Rows from block 6 of the audio encoder of a small audio captioner, named by matrix and row number. Rows with one number belong to one channel. Each number is 128 + 24 x the weight over its row's rms, rounded and kept within 0 to 255. All counts start at 0. Numbers have three digits each.
Before each channel's rows are labels from the 100 clips, of 14976, where the channel reaches its highest value: "peak on" is the class under the peak. Only what is clearly more common there than usual is listed. The data: short pieces for a synthesised band: melody, chords, bass and drums.
# convs0: first width-5 conv (encoder.blocks.6.convs.0.weight, 144x144x5, each kernel summed), inputs 0-143
# convs1: second width-5 conv (encoder.blocks.6.convs.1.weight, 144x144x5, transposed, each kernel summed), outputs 0-143

peak on: no chord
convs0.126:170142132133127125126121153130122113063145136156095090141134156127114116067122117165122157151131131146115139114113105132146096120110137149104148141152071096148140100097128096105168115126126140126150082135095124058136173128150125155125100093110118128088127130118108148096125158164152109128095140086161105120128102100135150127151111171110113146101123141132120120155097107181099118126101141165119080166157127081135130120138106132118108
convs1.126:131133177100121093120110135115174156131140160155139145141135128106152135134140095164105166163098120129154117133134128147123118170110123113143147159161103167145078143059135137112123133111133139163089164118154152094094133168123105160125151146146140097117153130119113099105115129129080091104119137081110116113148118118142158132120142134135073103113127134119114104132118140114148109157143113168146089115067153142102133167155115140115187

peak on: B major chord
convs0.65:085118114146157099117141158146131177127112144130104131107115127099052157114135091117116136127118162125109128150158144110110139119092093136128164115108097108126134139105078124111127163133116147130134090135096204050131134164130128141098110120145116136131164060114131141091099125133091162162143160126131138137143120120141133111128156113120096112139170162118165127119122143113122087126112100161160130136166121131164124135115129123103141
convs1.65:089108099119100137152123087141130134106111124114110107133104134117055059107091122112148122117109128133129121134126121153138099117149129136132119149083140087139147108133138120153111113091128157141149135107141101133116185124124128108103099139141114151128128000141144112109111112127118145134134160102137119096152159116111150118122116151144126087116108138104111144127124163128113111121105101118133079135131122107073117119119121130092136

peak on: F# major chord; F# minor chord
convs0.141:114143141144136138114106146142126126138121146110149139112111160101067066118128107140148130129105115089122174112143124148124106108110161156143123177096104115117130115115155112131118143145130117116108112092139124099149141124136178190105130098087156111118110107074112180108073109152126125165104133123161114125114080115104122125146127156131131149131114144151102142139151137112112158092113116126120158179119171165172123093176152111120102
convs1.141:133138117128087146131139136139148117067140143120088142139117122149112130116114101144157137145143138144091148174122113146128150182160102121139128133129095106145143099111123145133131182110127153096128155108066111094136159144109083151086153132154144124133117140031145144126123153166129128172114148138172114131164121116140153146173106179128107138170086128141149133159147113106152119159103136160129137124121146097110123124114144131143129

peak on: no chord
convs0.23:172136117108135141128095155086147107160135091127130150147078084096111156145141154057093106167111136135141130160102147129131160127121131084128152105089140116117099080078126091136120138133117123125191099112148116131125124133119122142120111111126081119101151115132087139102144129179113128143103147104093102138137110128157157162152174102135131130136125171149116146131158128163158155117125126162114098101116112124141175149129157111126111
convs1.23:142088133113117117142116135091133177133120137118161121143111159119133097142108102165117138117151102150142139129188125145125186155125109127124208149090134124111114150131158128138147146089139121130125155155158168131129116131140088121124144138150118179126171136135075116145115094103086097101134154102119142120151162150157121155135107146110082152110115165151136150115136127163127127148127123150191076177129156112128139113132121133135165

peak on: F# minor chord
convs0.143:111131143138147077095115160149148130083134142108163136155086161111058090075105136159111149124135115148117160133131128113113108116091139151124143120117134115126118114118136083072112118088142071102165145138115124046129128134138155118124150156121137118104163118110094086143107126176120149121114128127161131119129105122129135140149121094123165135120124142136120104153131126145133107090122099107148156147125139107166111160119100114188142
convs1.143:154133142124105117114145104159149123103112168113170126096105134131061140134126122124096138122118062165157126129122144103092098118143129088152151147132148114108159117130121121070112132188103130115148121127132100149124123138088170122122106137140104105129109159076104138083115101074109152115129153140140157125132167150114123136120137133130143083131091152126104138153067145100107144113117111135158143073100149104097133147122134112108156

peak on: no chord
convs0.136:114169108090137127129072116129101111174084160141049142147148130139104144163118098153144096099140167146147143143112116154129151152130118076129147098090155148146104119129080141120131110146158069122119134145116092140120135105139072090146162093127141170114136079130099103139106127138121121142130132129117107099113132149148076130156131134157114151164122131118127123136112149157149129132121125147100095122107090123123128116084136116094131
convs1.136:103161144085135126124094139133100135131107136099166105135115118113120181127118140122134112118125167137105096137138117145136184128121097118126150126094174151113149133122150135169145150104168132132158117118137127105173168093149078074133156128155174176125155117136159106135136112108130126120110079123101152155138141108149134137168110116107106151155115159134114118111122180155115162123135119127095084169120119118100137136115143187149179

peak on: no chord
convs0.97:158140134067094143162077123116135124099170146177158161088141146114133103111100108110083114121189132123136119146137119135079130096126107117150139145162091133147160150118130155121105138126139091081121101149127083117132139136143117144145166108123135092136053098144132111149141148109135107110149125152148125130084138104100113091138090136161136130111160145150141086140109170132106106125123161129139126141083144127170130122140118135126127
convs1.97:113092118055141129154124161133063145127132130097136110158148109081149142141125104154154157133114131085117130097146173136078134132158112093153115097149081146114115142121074165175103103124177081149151109154130156113106133135143100155126147153137101124118105112171080128123146122140113129094135117135154097128142133107126113123136126145153129141094114122136120114083145129117097124106123161103102124091147126108089129097091106124137119

peak on: B minor chord
convs0.2:144121176152124086119136138132147134110079169109119152112137125140066140061132104133157139152154157085116160154119085159134139099137119141111125142155141098133143133099103151123135155147102130098115114155130169152061098155109120152112117113126143131099140103086151108125111092069124119154090140105145147137150131143134144135114099131145150119121159117150130138155120135165100128129114155171115171109157138145146171148124140165095104
convs1.2:132117145070116123131095106111107128188124098118125138139126135109127077118067119139119097118083152134143100124104121151099117139110139126148115128148120107140124121098117097127052140132129126109096101150134125128156131151114162136078112126120093144144177076119146112132120140167130141177088147141110111129181124108125118066112111121127087113115111155107140137124100132141132157125110156171136134096072106105094137141142116147116098